config = dict(
    model='contrastive audio-text model',
    dataset='chords played on synthesised instruments',
    train_examples=52083,
    gain_aug_db=10,
    noise_aug=0.01,
    time_shift_ms=100,
    n_mels=64,
    hop_length=320,
    input='log_mel',
    spec_augment=False,
    win_length=400,
    tokenizer='word',
    vocab_size=60,
    loss='softmax',
    embed_dim=256,
    encoder_arch='vit',
    encoder_norm='layernorm',
    encoder_norm_position='pre',
    encoder_activation='squared_relu',
    encoder_mlp_ratio=4,
    encoder_head_dim=32,
    encoder_fused_qkv=True,
    encoder_bias='none',
    encoder_qk_norm=False,
    encoder_parallel_block=False,
    encoder_inner_norm=False,
    encoder_moe='top_k',
    encoder_drop_path=0.05,
    encoder_num_experts=8,
    encoder_moe_every=2,
    encoder_expert_mlp_ratio=1,
    encoder_experts_per_token=1,
    encoder_shared_expert=False,
    encoder_patch_size=[16, 8],
    encoder_layers=12,
    encoder_width=192,
    encoder_positions='sincos',
    encoder_pooling='attention',
    text_encoder_causal=True,
    text_encoder_width=192,
    text_encoder_layers=12,
    text_encoder_norm='layernorm',
    text_encoder_norm_position='pre',
    text_encoder_activation='gelu',
    text_encoder_mlp_ratio=4,
    text_encoder_head_dim=64,
    text_encoder_fused_qkv=True,
    text_encoder_bias='none',
    text_encoder_qk_norm=False,
    text_encoder_parallel_block=False,
    text_encoder_inner_norm=False,
    text_encoder_positions='learned',
    residual_init='none',
    optimizer='muon',
    muon_scale='match_rms_adamw',
    learning_rate=0.0022,
    momentum=0.95,
    nesterov=False,
    orthogonalizer='newton_schulz_5',
    adamw_lr_other_params=0.00093,
    max_steps=9500,
    batch_size=256,
    epochs=46.7,
    lr_schedule='step',
    warmup_steps=190,
    weight_decay=0.06,
    adamw_weight_decay_other_params=0,
)
Rows from block 9 of the audio encoder of a small contrastive audio-text model, named by matrix and row number. Rows with one number within an expert belong to one neuron, the router's apart. Each number is 200 + 20 x the weight over its row's rms, rounded and kept within 0 to 999. All counts start at 0.
Before each expert's rows are labels from the 100 clips, of 14848, where the router gives the expert most weight on average: "strongest on" is what is common among them; "band" is the frequency band that holds the peak. Only what is clearly more common there than usual is listed. The data: chords played on synthesised instruments. In brackets: how many of the 100.
# router: router (encoder.blocks.9.mlp.router.weight, 8x192, trained with AdamW), inputs 0-191
# up: expert up (encoder.blocks.9.mlp.up, 8x192x192), inputs 0-191
# down: expert down (encoder.blocks.9.mlp.down, 8x192x192, transposed), outputs 0-191

# expert 4
strongest on: horn-like (95); block (74)
band: 4000 to 8000 Hz (80)
router.4,224,197,215,187,202,150,217,167,231,204,179,240,204,195,215,202,201,202,199,208,190,198,207,188,182,190,195,174,214,187,224,212,236,216,186,222,184,213,223,221,201,186,173,173,163,189,219,213,201,176,206,191,186,200,196,196,201,237,180,197,235,166,189,191,210,177,186,196,202,182,178,169,200,209,188,202,210,213,220,202,214,189,217,195,167,182,203,171,198,179,228,218,190,225,197,196,173,182,222,164,204,207,190,211,218,229,188,200,205,180,200,193,196,194,208,205,238,173,249,182,212,186,207,186,195,162,214,202,210,227,198,172,212,194,212,195,208,196,193,190,196,141,174,199,180,208,155,202,216,158,186,194,208,203,205,179,149,175,230,198,214,168,203,170,219,221,191,188,189,193,223,198,231,154,189,211,174,178,194,258,217,224,204,190,202,183,205,185,229,249,201,221
up.9,211,188,185,184,203,218,186,172,199,234,199,185,184,207,202,220,162,245,178,198,192,177,227,211,210,210,206,147,188,203,213,182,199,215,218,199,176,241,211,160,206,266,199,209,195,208,195,206,178,209,194,211,193,223,190,235,196,188,186,190,204,171,230,227,161,201,200,146,222,197,240,201,207,206,206,198,214,216,175,187,198,167,206,198,188,224,179,208,202,190,210,172,205,192,167,213,221,206,192,221,196,225,198,203,251,187,233,213,204,185,173,201,197,200,171,170,199,199,205,211,186,187,199,212,205,220,174,181,244,178,223,212,221,216,196,196,218,210,186,178,186,217,201,185,211,157,233,169,185,208,196,189,206,188,164,227,212,176,188,237,194,202,224,168,220,190,200,224,168,209,208,209,187,190,210,184,237,231,211,212,221,210,180,184,214,172,208,188,190,195,165,199
down.9,217,198,198,229,201,215,212,240,203,190,210,220,195,184,185,194,204,212,184,197,168,224,167,203,206,194,187,204,191,171,234,176,202,172,200,183,225,196,236,225,176,215,181,225,189,188,185,220,187,192,206,191,176,189,214,211,224,240,182,215,206,180,190,200,204,210,239,181,212,179,222,177,195,171,176,236,189,220,182,207,236,213,242,173,179,205,192,163,229,212,194,238,183,172,181,203,193,216,206,191,171,195,188,177,191,183,203,205,215,215,175,222,164,207,155,193,191,214,182,209,206,193,225,205,213,225,211,211,155,213,190,191,215,193,203,201,206,169,203,197,201,199,188,209,166,197,167,235,177,197,195,225,182,200,237,198,186,211,208,171,222,176,212,237,219,227,210,214,202,193,186,216,134,231,202,214,190,213,224,213,198,186,179,216,185,218,172,241,241,179,207,205
up.10,221,207,197,186,212,230,202,223,202,220,231,177,238,227,225,162,221,196,162,248,218,223,205,188,189,212,186,178,149,173,199,205,213,181,189,223,196,219,231,190,208,192,214,165,235,193,191,217,223,174,194,181,173,186,231,196,224,204,208,224,189,162,197,203,229,210,196,190,190,180,229,182,212,204,188,209,190,201,189,212,201,231,198,203,216,191,186,200,212,213,162,185,195,204,197,232,223,207,175,195,199,213,211,203,216,165,173,232,195,185,221,174,216,202,212,198,200,171,203,206,205,157,185,224,195,197,181,227,178,218,218,218,172,195,161,190,187,192,170,189,227,180,177,193,214,207,203,217,193,240,200,209,209,225,187,252,165,188,211,176,199,209,214,176,209,194,205,173,199,206,240,176,206,203,192,185,201,199,178,210,168,178,190,209,168,169,201,179,209,226,154,229
down.10,185,208,217,176,188,204,220,177,192,200,213,234,221,172,187,235,186,213,205,206,178,221,158,212,158,185,197,207,193,176,205,192,177,212,243,179,190,166,177,168,211,213,184,193,191,186,185,177,174,210,234,222,190,196,203,158,180,167,230,190,194,219,190,190,209,227,205,182,210,221,204,227,208,211,225,199,190,183,212,182,161,219,213,202,215,187,243,222,189,194,178,176,206,198,193,210,173,166,167,188,199,190,238,215,204,189,222,187,198,215,207,218,207,178,194,193,188,240,200,183,206,222,228,180,176,173,199,201,197,175,213,188,196,198,220,205,137,193,211,188,203,208,215,244,204,244,186,203,182,206,171,199,176,210,244,191,211,202,186,187,208,206,189,215,225,162,239,206,216,202,173,239,203,191,224,217,170,222,210,195,233,221,203,232,219,202,182,205,193,223,182,204
up.11,180,256,198,200,229,214,197,228,210,213,194,256,215,200,172,180,170,172,170,212,213,215,207,218,196,195,173,202,185,192,192,207,194,198,211,219,199,188,176,182,211,210,175,195,213,207,175,204,244,226,215,210,202,219,195,198,181,185,200,183,191,166,220,196,203,146,221,169,232,198,208,222,202,187,201,157,176,189,174,207,214,235,219,219,168,206,201,189,239,193,195,208,175,195,188,164,205,209,238,202,187,228,175,179,161,170,208,206,210,208,189,199,194,215,219,197,222,191,231,197,210,186,177,178,202,217,212,204,179,228,181,159,191,182,240,216,178,173,189,202,213,223,174,194,211,180,187,207,193,182,200,201,195,187,203,211,184,194,142,219,201,199,195,179,206,153,216,235,194,233,168,217,202,208,227,201,230,184,220,215,189,227,203,200,191,192,183,224,191,227,215,207
down.11,196,221,201,179,231,194,230,204,176,222,184,214,202,192,195,207,195,195,219,203,209,200,190,183,196,179,215,217,215,199,204,194,209,201,201,183,201,193,197,240,172,203,203,213,181,189,230,188,179,200,157,223,198,198,200,175,227,224,179,187,204,220,192,192,162,217,199,221,193,207,211,196,204,196,201,236,215,244,226,218,191,190,208,192,178,209,191,209,151,200,218,199,184,204,175,170,237,205,166,218,158,180,208,154,200,224,194,214,219,205,167,190,144,243,181,228,187,187,195,248,207,160,178,222,180,230,206,176,164,227,229,197,188,186,178,202,205,202,209,193,196,179,213,227,209,197,234,185,207,208,229,183,223,223,204,190,174,173,209,199,182,216,200,165,190,220,210,243,187,201,223,179,192,201,178,226,234,165,217,152,201,217,196,202,186,205,203,182,225,200,207,227

# expert 0
strongest on: the note F# (75); root: F# (39); power chord (31)
band: 2000 to 4000 Hz (70)
router.0,219,180,182,194,219,230,243,170,203,204,189,191,196,215,234,183,221,211,181,225,218,191,213,179,218,162,194,200,179,198,237,171,192,183,198,201,191,182,190,199,201,206,222,163,205,176,197,207,181,211,209,241,174,206,174,208,199,191,196,202,182,202,202,186,190,213,206,226,201,205,160,183,187,193,211,201,221,180,203,190,209,195,163,191,221,226,195,216,202,208,198,231,224,223,185,214,206,215,210,229,216,153,223,228,188,207,208,224,176,182,191,189,243,166,175,209,191,211,165,209,215,166,220,247,171,172,201,194,180,191,197,185,178,194,220,196,202,173,184,187,195,177,234,206,194,184,190,235,221,185,195,201,191,202,213,202,192,220,230,200,192,222,242,219,212,192,197,223,202,210,236,181,233,227,209,194,207,230,160,203,195,226,138,171,176,208,241,202,199,198,225,177
up.9,161,198,215,214,187,215,166,194,186,197,204,205,209,189,198,207,219,245,214,184,204,187,208,177,198,233,176,177,201,200,222,193,203,166,194,182,212,222,198,226,190,230,216,193,201,161,227,220,218,212,180,190,198,246,242,201,196,167,202,243,180,207,175,196,208,219,190,177,193,204,238,195,219,222,187,209,200,193,163,200,203,231,193,248,201,211,201,223,238,229,195,195,208,193,218,196,204,163,178,260,198,210,230,225,214,223,227,209,232,205,188,222,197,190,208,189,221,179,231,218,225,184,214,175,168,178,210,169,181,220,216,221,207,171,198,190,233,168,178,211,199,207,194,201,212,200,221,186,150,223,209,210,207,202,179,214,181,196,184,228,203,177,209,185,181,215,224,214,213,161,192,179,172,214,199,198,182,207,188,188,175,185,213,188,188,218,174,183,183,221,187,230
down.9,216,190,225,236,167,203,182,215,203,202,227,211,191,159,194,177,196,215,185,204,201,203,201,187,185,226,189,190,187,210,183,240,166,200,175,213,216,207,234,227,193,188,208,207,158,210,195,209,217,181,198,246,229,207,185,223,214,222,235,185,190,203,204,211,239,173,220,202,201,183,212,197,188,213,201,181,212,231,179,212,218,187,186,215,195,171,240,237,200,153,195,215,177,192,169,234,219,222,182,182,175,235,175,187,193,168,178,182,182,170,205,225,221,209,218,211,192,221,161,199,169,188,228,212,197,195,203,219,176,201,210,204,179,202,181,203,185,189,212,190,209,196,175,224,205,203,211,238,222,185,209,192,215,187,223,206,183,217,206,212,164,270,224,182,203,203,214,176,216,221,174,198,159,197,191,186,222,189,203,168,222,184,203,192,210,204,207,199,193,243,195,220
up.10,211,195,184,196,211,173,214,222,207,199,202,209,197,222,217,183,225,179,250,208,178,181,204,209,173,218,188,174,209,208,157,246,193,199,222,185,200,221,205,226,219,182,190,229,198,203,194,182,207,197,207,214,188,185,190,213,188,189,222,193,204,166,209,168,235,201,189,213,203,226,238,222,203,215,225,159,210,216,188,233,228,226,200,193,203,228,203,216,194,168,182,229,188,186,189,179,184,241,233,175,187,170,198,198,195,214,182,236,246,178,228,204,211,167,189,220,203,176,164,188,225,151,185,205,211,201,233,183,192,211,219,204,183,227,191,219,178,228,187,188,251,192,212,210,202,219,197,224,184,188,219,179,188,205,194,196,220,191,215,188,172,207,230,210,155,185,190,179,214,189,152,174,189,196,195,190,223,191,213,202,181,202,200,204,229,201,198,199,185,215,177,156
down.10,192,212,179,210,160,223,231,199,210,238,197,194,203,204,183,197,187,239,185,205,206,220,221,205,215,172,225,204,199,212,230,198,182,224,235,238,188,199,211,186,208,179,203,195,223,213,201,195,168,176,199,220,178,170,173,177,188,244,191,194,204,162,185,213,204,188,225,170,193,173,181,191,207,195,190,212,182,206,226,210,201,167,213,192,227,225,168,225,200,218,178,206,205,221,183,190,174,191,186,243,205,158,218,172,209,188,172,171,180,202,208,171,191,199,203,206,248,201,183,213,182,215,213,226,209,203,221,190,231,196,195,200,214,203,184,187,252,225,216,192,180,182,219,207,166,171,184,197,194,210,239,211,200,183,198,183,185,213,206,227,171,204,191,207,210,251,212,207,204,215,188,165,172,227,205,201,205,192,180,205,186,201,210,212,224,153,191,158,206,244,180,191
up.11,200,187,187,196,204,203,246,221,189,170,210,185,197,176,223,210,210,216,185,217,210,211,210,184,185,181,179,146,189,207,193,205,195,164,176,191,211,237,178,178,221,207,232,164,204,212,225,193,220,218,222,212,247,214,197,164,224,200,193,187,233,198,194,223,214,187,215,177,208,245,194,201,187,191,211,202,201,173,246,187,202,214,220,193,211,187,209,206,181,185,206,172,189,216,182,238,175,173,197,207,206,232,190,186,202,203,169,180,195,196,185,150,201,209,211,204,224,194,241,179,226,195,152,197,173,199,216,173,159,158,204,209,160,206,215,193,181,205,214,189,188,204,199,204,202,218,174,213,167,213,248,186,219,213,205,230,205,205,199,219,201,213,211,199,200,206,189,180,210,193,212,193,193,190,196,182,224,222,208,149,235,182,179,215,228,234,190,180,221,222,180,195
down.11,184,178,199,187,185,178,196,215,175,196,192,225,198,182,206,197,174,215,202,190,220,180,224,195,197,187,205,206,194,189,194,251,168,211,239,210,207,221,160,197,203,177,183,204,195,156,196,201,182,223,177,205,226,169,202,183,174,184,218,157,200,190,199,188,188,195,201,218,220,201,206,198,216,184,205,206,210,191,221,210,206,186,205,166,201,199,218,163,221,183,182,211,221,190,219,187,221,181,198,239,207,195,209,171,180,242,197,228,225,196,172,257,184,212,194,182,172,199,181,169,209,200,185,155,215,199,218,260,184,219,181,229,181,199,237,190,227,180,198,171,202,212,202,196,166,208,196,192,223,216,211,189,223,227,202,188,199,211,199,237,159,212,217,184,202,218,171,184,202,176,169,186,218,209,223,224,200,206,222,205,178,208,209,171,218,249,203,192,243,185,225,201

# expert 1
strongest on: rumble (91); plucked string-like (31)
band: 1000 to 2000 Hz (93)
router.1,198,176,223,181,217,205,219,170,178,161,221,184,223,213,193,207,204,189,234,205,240,205,170,213,222,204,211,190,203,238,232,191,165,195,216,214,179,190,207,187,170,199,217,190,269,194,197,198,190,199,180,216,188,207,176,214,199,187,177,207,244,194,227,213,224,188,182,190,185,156,207,222,195,190,234,171,234,189,223,213,186,194,223,211,255,208,215,195,186,211,174,159,209,202,184,214,195,194,196,161,167,204,181,204,178,187,192,206,208,200,188,179,200,219,201,220,231,227,203,203,189,190,237,182,190,219,205,213,219,210,193,228,203,239,200,181,171,218,196,173,226,234,222,192,181,194,197,185,198,190,149,217,195,211,209,163,199,192,228,220,214,179,188,192,185,195,190,177,199,231,208,187,212,229,218,192,223,175,212,229,227,213,211,227,202,210,172,179,183,197,213,187
up.9,185,172,202,184,238,165,192,209,221,192,204,184,215,198,210,205,193,190,183,214,203,163,233,208,139,184,181,190,202,212,203,193,215,194,220,195,203,214,211,217,199,169,209,221,185,192,139,218,190,211,203,213,193,188,210,201,210,226,186,211,204,200,218,193,203,191,188,181,245,230,190,182,236,220,191,182,204,212,193,199,191,184,176,206,214,179,234,189,172,186,210,193,188,186,165,194,175,213,189,180,197,209,204,203,243,208,185,216,177,201,217,198,195,209,222,198,189,177,186,208,175,200,162,224,211,169,180,242,169,201,160,234,177,242,193,249,209,240,234,190,190,209,188,205,176,203,241,201,169,198,190,245,208,204,220,213,213,214,201,201,203,190,216,192,206,187,188,219,225,184,213,199,190,204,176,188,194,203,168,224,208,175,180,231,255,170,195,218,201,240,197,197
down.9,199,193,178,197,210,222,230,191,195,183,240,204,199,211,253,201,221,186,186,219,184,206,176,186,216,155,207,202,186,195,178,205,227,214,229,195,195,186,242,194,190,222,203,222,261,184,186,225,230,163,216,197,220,186,213,198,176,222,190,201,193,195,195,186,221,219,206,193,194,224,174,174,199,203,207,201,180,215,209,200,200,217,218,194,195,204,187,226,182,184,201,220,212,200,188,202,192,228,199,203,207,204,185,187,190,193,172,176,155,152,215,210,162,162,183,219,202,174,203,200,206,174,180,200,169,201,146,204,211,175,240,200,190,203,247,189,206,219,211,214,186,202,197,211,188,152,190,198,182,226,184,194,197,223,186,218,188,196,213,174,176,240,190,246,204,188,230,206,199,218,238,213,207,217,200,197,160,210,220,185,203,217,174,213,186,190,240,192,212,162,176,203
up.10,226,172,228,214,213,201,190,225,204,233,191,204,226,212,219,199,176,200,198,192,222,215,175,182,181,189,266,195,184,200,161,206,190,191,240,215,222,175,196,219,231,172,231,212,182,184,182,221,215,231,209,175,179,206,171,199,206,194,180,190,178,226,208,191,184,192,226,210,177,197,195,209,229,196,178,218,198,194,226,206,187,209,171,230,212,195,204,226,167,205,166,194,198,180,193,186,231,224,174,211,176,192,219,212,191,190,179,218,219,195,192,212,222,178,227,211,193,186,209,190,160,211,189,222,217,204,201,168,181,242,192,199,180,217,186,169,202,235,257,212,219,194,211,190,175,177,215,193,201,224,197,232,193,197,176,183,214,162,206,179,199,198,229,218,215,192,197,200,209,204,211,171,206,160,194,191,182,155,210,231,172,190,189,194,246,193,236,201,188,172,188,197
down.10,207,197,190,208,212,202,217,210,203,193,192,203,188,192,182,200,238,190,189,188,221,255,214,190,207,149,234,194,199,182,225,227,206,209,209,171,210,187,204,203,220,173,218,227,249,160,178,207,188,176,230,221,200,180,193,196,200,195,163,227,191,210,217,202,186,252,179,220,216,198,210,201,191,189,170,190,216,245,197,162,157,169,197,208,207,190,199,217,161,200,207,229,196,198,192,185,182,210,203,177,210,184,199,222,204,198,182,212,186,170,205,221,187,166,192,226,178,178,190,181,236,191,236,218,206,208,225,204,199,210,218,219,226,211,160,185,195,189,241,217,207,208,208,197,172,207,213,240,211,189,168,216,232,204,198,195,208,195,205,147,195,222,202,237,209,186,230,180,181,203,225,209,163,185,215,161,196,181,197,194,198,212,160,206,190,216,182,202,203,202,184,188
up.11,210,216,219,232,202,210,186,185,225,209,199,204,181,222,186,202,215,242,252,206,188,194,186,198,208,223,191,176,162,161,185,181,172,200,224,195,210,199,187,191,188,206,235,176,222,190,188,194,225,217,214,220,205,207,194,179,216,166,178,184,190,220,219,201,177,196,195,203,204,202,166,205,163,195,211,232,223,193,197,192,181,217,205,222,200,189,172,234,208,190,182,219,210,189,177,233,210,193,215,194,210,205,234,191,208,181,235,201,210,219,244,196,218,193,228,191,172,191,189,197,182,211,196,204,188,210,197,228,228,176,229,191,181,193,239,174,181,200,182,170,197,198,171,205,143,207,188,210,201,205,268,163,209,179,185,159,206,206,204,182,183,217,217,174,210,221,200,248,202,184,205,178,181,208,202,188,182,180,190,212,191,253,200,200,191,192,209,234,194,211,159,189
down.11,193,211,206,200,205,198,183,226,228,166,185,203,191,204,230,227,213,194,170,200,171,221,215,204,196,201,189,193,238,202,190,193,210,165,207,203,186,179,202,191,223,192,220,206,158,202,211,217,180,215,204,206,193,193,198,230,194,204,182,224,170,170,219,226,188,203,201,177,209,223,176,164,210,213,200,172,238,169,201,229,199,198,161,166,189,176,225,177,202,228,222,195,170,191,202,172,258,197,197,226,206,211,201,191,246,176,222,170,206,184,186,215,199,226,248,170,176,177,177,208,168,208,200,203,239,168,169,185,175,207,188,224,199,196,220,187,224,186,205,231,228,180,201,194,166,218,197,210,205,212,174,202,186,202,200,200,183,172,191,252,230,203,209,196,179,212,207,224,171,191,229,179,214,193,181,206,187,208,201,205,186,191,182,196,241,175,194,207,205,243,194,193

# expert 5
strongest on: the note G# (70); string section-like (48); white noise (33)
band: 4000 to 8000 Hz (81)
router.5,194,173,191,187,224,220,236,199,192,198,200,185,191,231,219,171,186,205,226,182,215,197,193,194,213,207,204,175,181,219,191,210,225,221,173,192,224,186,227,212,204,196,198,200,175,217,206,237,208,191,200,173,199,212,239,180,204,161,169,155,165,206,182,211,192,176,237,235,207,201,196,189,186,187,199,198,229,191,182,184,216,215,204,209,193,211,229,221,195,186,199,213,174,168,224,209,212,197,212,208,199,212,185,185,184,242,179,221,205,223,164,240,189,219,200,235,215,196,185,221,196,162,169,224,207,201,222,220,175,180,181,181,228,196,155,159,235,192,212,215,171,212,193,164,188,177,218,206,191,238,195,190,230,215,207,206,196,204,181,202,221,200,237,215,165,207,177,192,168,208,235,232,229,230,201,202,237,201,213,216,238,210,216,195,184,182,170,198,197,201,189,204
up.9,171,182,231,207,216,157,192,241,230,197,198,220,193,203,213,200,190,225,213,180,201,186,213,197,214,206,200,196,168,226,205,147,168,219,197,222,153,195,220,196,189,150,183,208,167,218,199,201,192,184,231,216,202,193,197,218,204,204,201,201,206,206,188,210,239,236,201,206,184,186,179,223,190,203,173,178,191,180,214,216,222,212,184,229,217,189,207,204,188,230,195,204,144,176,205,203,194,221,195,218,198,183,219,183,201,215,192,202,174,171,191,214,196,151,228,186,159,220,212,231,238,179,222,206,181,173,181,189,200,194,205,229,228,189,213,213,243,184,199,202,223,201,213,156,162,224,218,187,236,208,210,215,199,210,206,169,199,179,215,208,209,224,170,215,224,232,197,188,205,199,185,215,195,212,174,178,167,198,207,183,232,224,196,182,205,213,192,233,201,177,211,196
down.9,224,198,167,220,213,206,205,153,203,210,219,236,204,191,194,215,193,239,185,218,173,226,208,211,196,232,202,216,243,208,187,200,205,194,195,168,202,160,211,195,196,198,195,186,194,184,194,215,193,212,205,175,203,189,192,195,223,215,185,167,216,204,190,210,201,208,197,165,160,156,234,230,229,232,214,237,199,193,223,178,211,198,193,199,195,183,214,224,220,207,218,185,187,215,208,190,176,179,197,214,203,204,196,188,211,164,164,230,165,151,202,197,222,227,200,193,180,193,216,197,207,183,148,206,193,167,229,162,186,176,224,210,182,169,218,212,250,205,195,234,178,178,218,218,211,198,185,194,219,195,191,225,211,214,178,209,251,226,159,188,212,211,195,217,207,207,186,193,210,221,222,201,217,190,196,208,170,192,195,173,220,225,179,205,218,214,167,175,198,201,184,221
up.10,193,209,236,187,176,178,240,217,177,237,198,244,195,224,181,218,215,202,189,202,228,194,192,196,212,201,180,191,208,191,217,185,197,172,184,209,181,197,224,183,184,195,202,237,207,209,183,202,147,201,194,195,210,192,185,181,171,163,218,181,195,196,224,245,188,210,222,188,213,230,202,173,212,185,172,214,187,198,180,217,193,193,167,191,200,217,192,193,198,193,212,186,230,199,215,193,226,214,176,202,163,197,229,178,165,234,204,180,189,218,202,199,208,246,188,175,191,193,215,182,201,178,198,195,191,193,185,239,206,210,145,238,168,186,219,206,208,215,219,206,206,223,201,193,215,185,221,194,177,216,191,185,212,224,203,185,181,184,210,151,153,226,200,202,212,150,173,205,205,210,182,190,199,204,191,222,208,216,228,221,217,190,211,232,220,180,198,256,225,190,214,226
down.10,223,160,182,192,229,224,182,233,223,238,190,199,230,199,213,170,223,207,227,206,218,182,192,206,182,196,216,215,150,220,194,195,194,196,235,196,176,227,199,213,189,201,187,178,180,186,181,208,210,184,215,181,196,186,190,186,211,179,176,179,217,200,237,226,195,224,198,225,192,199,174,199,208,212,215,217,211,206,234,225,199,209,173,197,178,170,178,196,200,182,209,197,239,187,191,193,218,189,243,198,197,187,200,180,198,183,249,212,199,206,201,206,166,218,207,244,193,200,224,227,154,229,181,161,184,167,203,167,198,186,194,164,223,182,203,204,196,197,184,164,173,187,218,186,192,197,211,189,210,169,254,202,175,169,207,202,219,187,195,222,200,237,234,200,194,179,169,198,167,187,195,189,213,215,213,215,186,199,178,230,217,193,199,184,232,221,222,197,228,176,204,211
up.11,214,164,198,156,183,190,183,206,209,259,212,197,181,198,201,212,176,197,205,206,155,205,188,200,170,198,203,198,151,222,216,207,180,196,204,184,210,180,192,237,217,217,196,177,233,229,191,198,211,237,189,202,173,182,174,197,187,168,201,231,191,256,198,231,206,241,172,192,176,175,208,221,204,182,170,209,229,197,199,185,184,190,183,187,236,181,223,197,208,164,193,187,203,214,216,238,184,221,184,190,217,196,177,224,189,218,183,230,185,191,229,185,234,191,208,186,187,188,196,245,207,199,205,187,229,199,173,195,211,236,194,192,215,221,189,183,195,210,213,186,190,204,195,208,198,198,175,214,197,238,183,223,220,210,213,198,217,155,195,202,212,162,179,205,169,223,185,188,184,229,188,201,195,192,190,187,213,170,173,198,241,214,186,208,234,193,220,204,174,197,191,214
down.11,209,211,225,181,233,208,209,210,170,207,197,193,193,186,203,197,191,174,204,204,184,198,192,213,239,187,195,175,200,160,186,219,163,199,207,169,215,191,189,167,170,184,215,223,205,165,210,203,209,217,214,203,236,246,190,183,215,208,223,217,214,227,203,163,200,193,177,215,176,201,198,202,176,222,203,187,202,229,186,156,176,202,244,178,212,221,200,207,177,196,185,203,231,204,199,210,206,171,184,208,204,189,170,235,207,208,218,197,223,196,186,219,161,214,213,192,216,215,196,206,227,213,197,201,250,186,197,187,179,208,188,164,216,229,177,194,204,263,208,219,181,196,200,165,168,199,190,176,228,200,193,200,192,224,175,200,177,206,215,227,215,204,220,184,206,221,166,160,208,211,235,192,175,234,195,249,203,202,176,212,199,182,172,182,218,173,207,218,165,197,197,217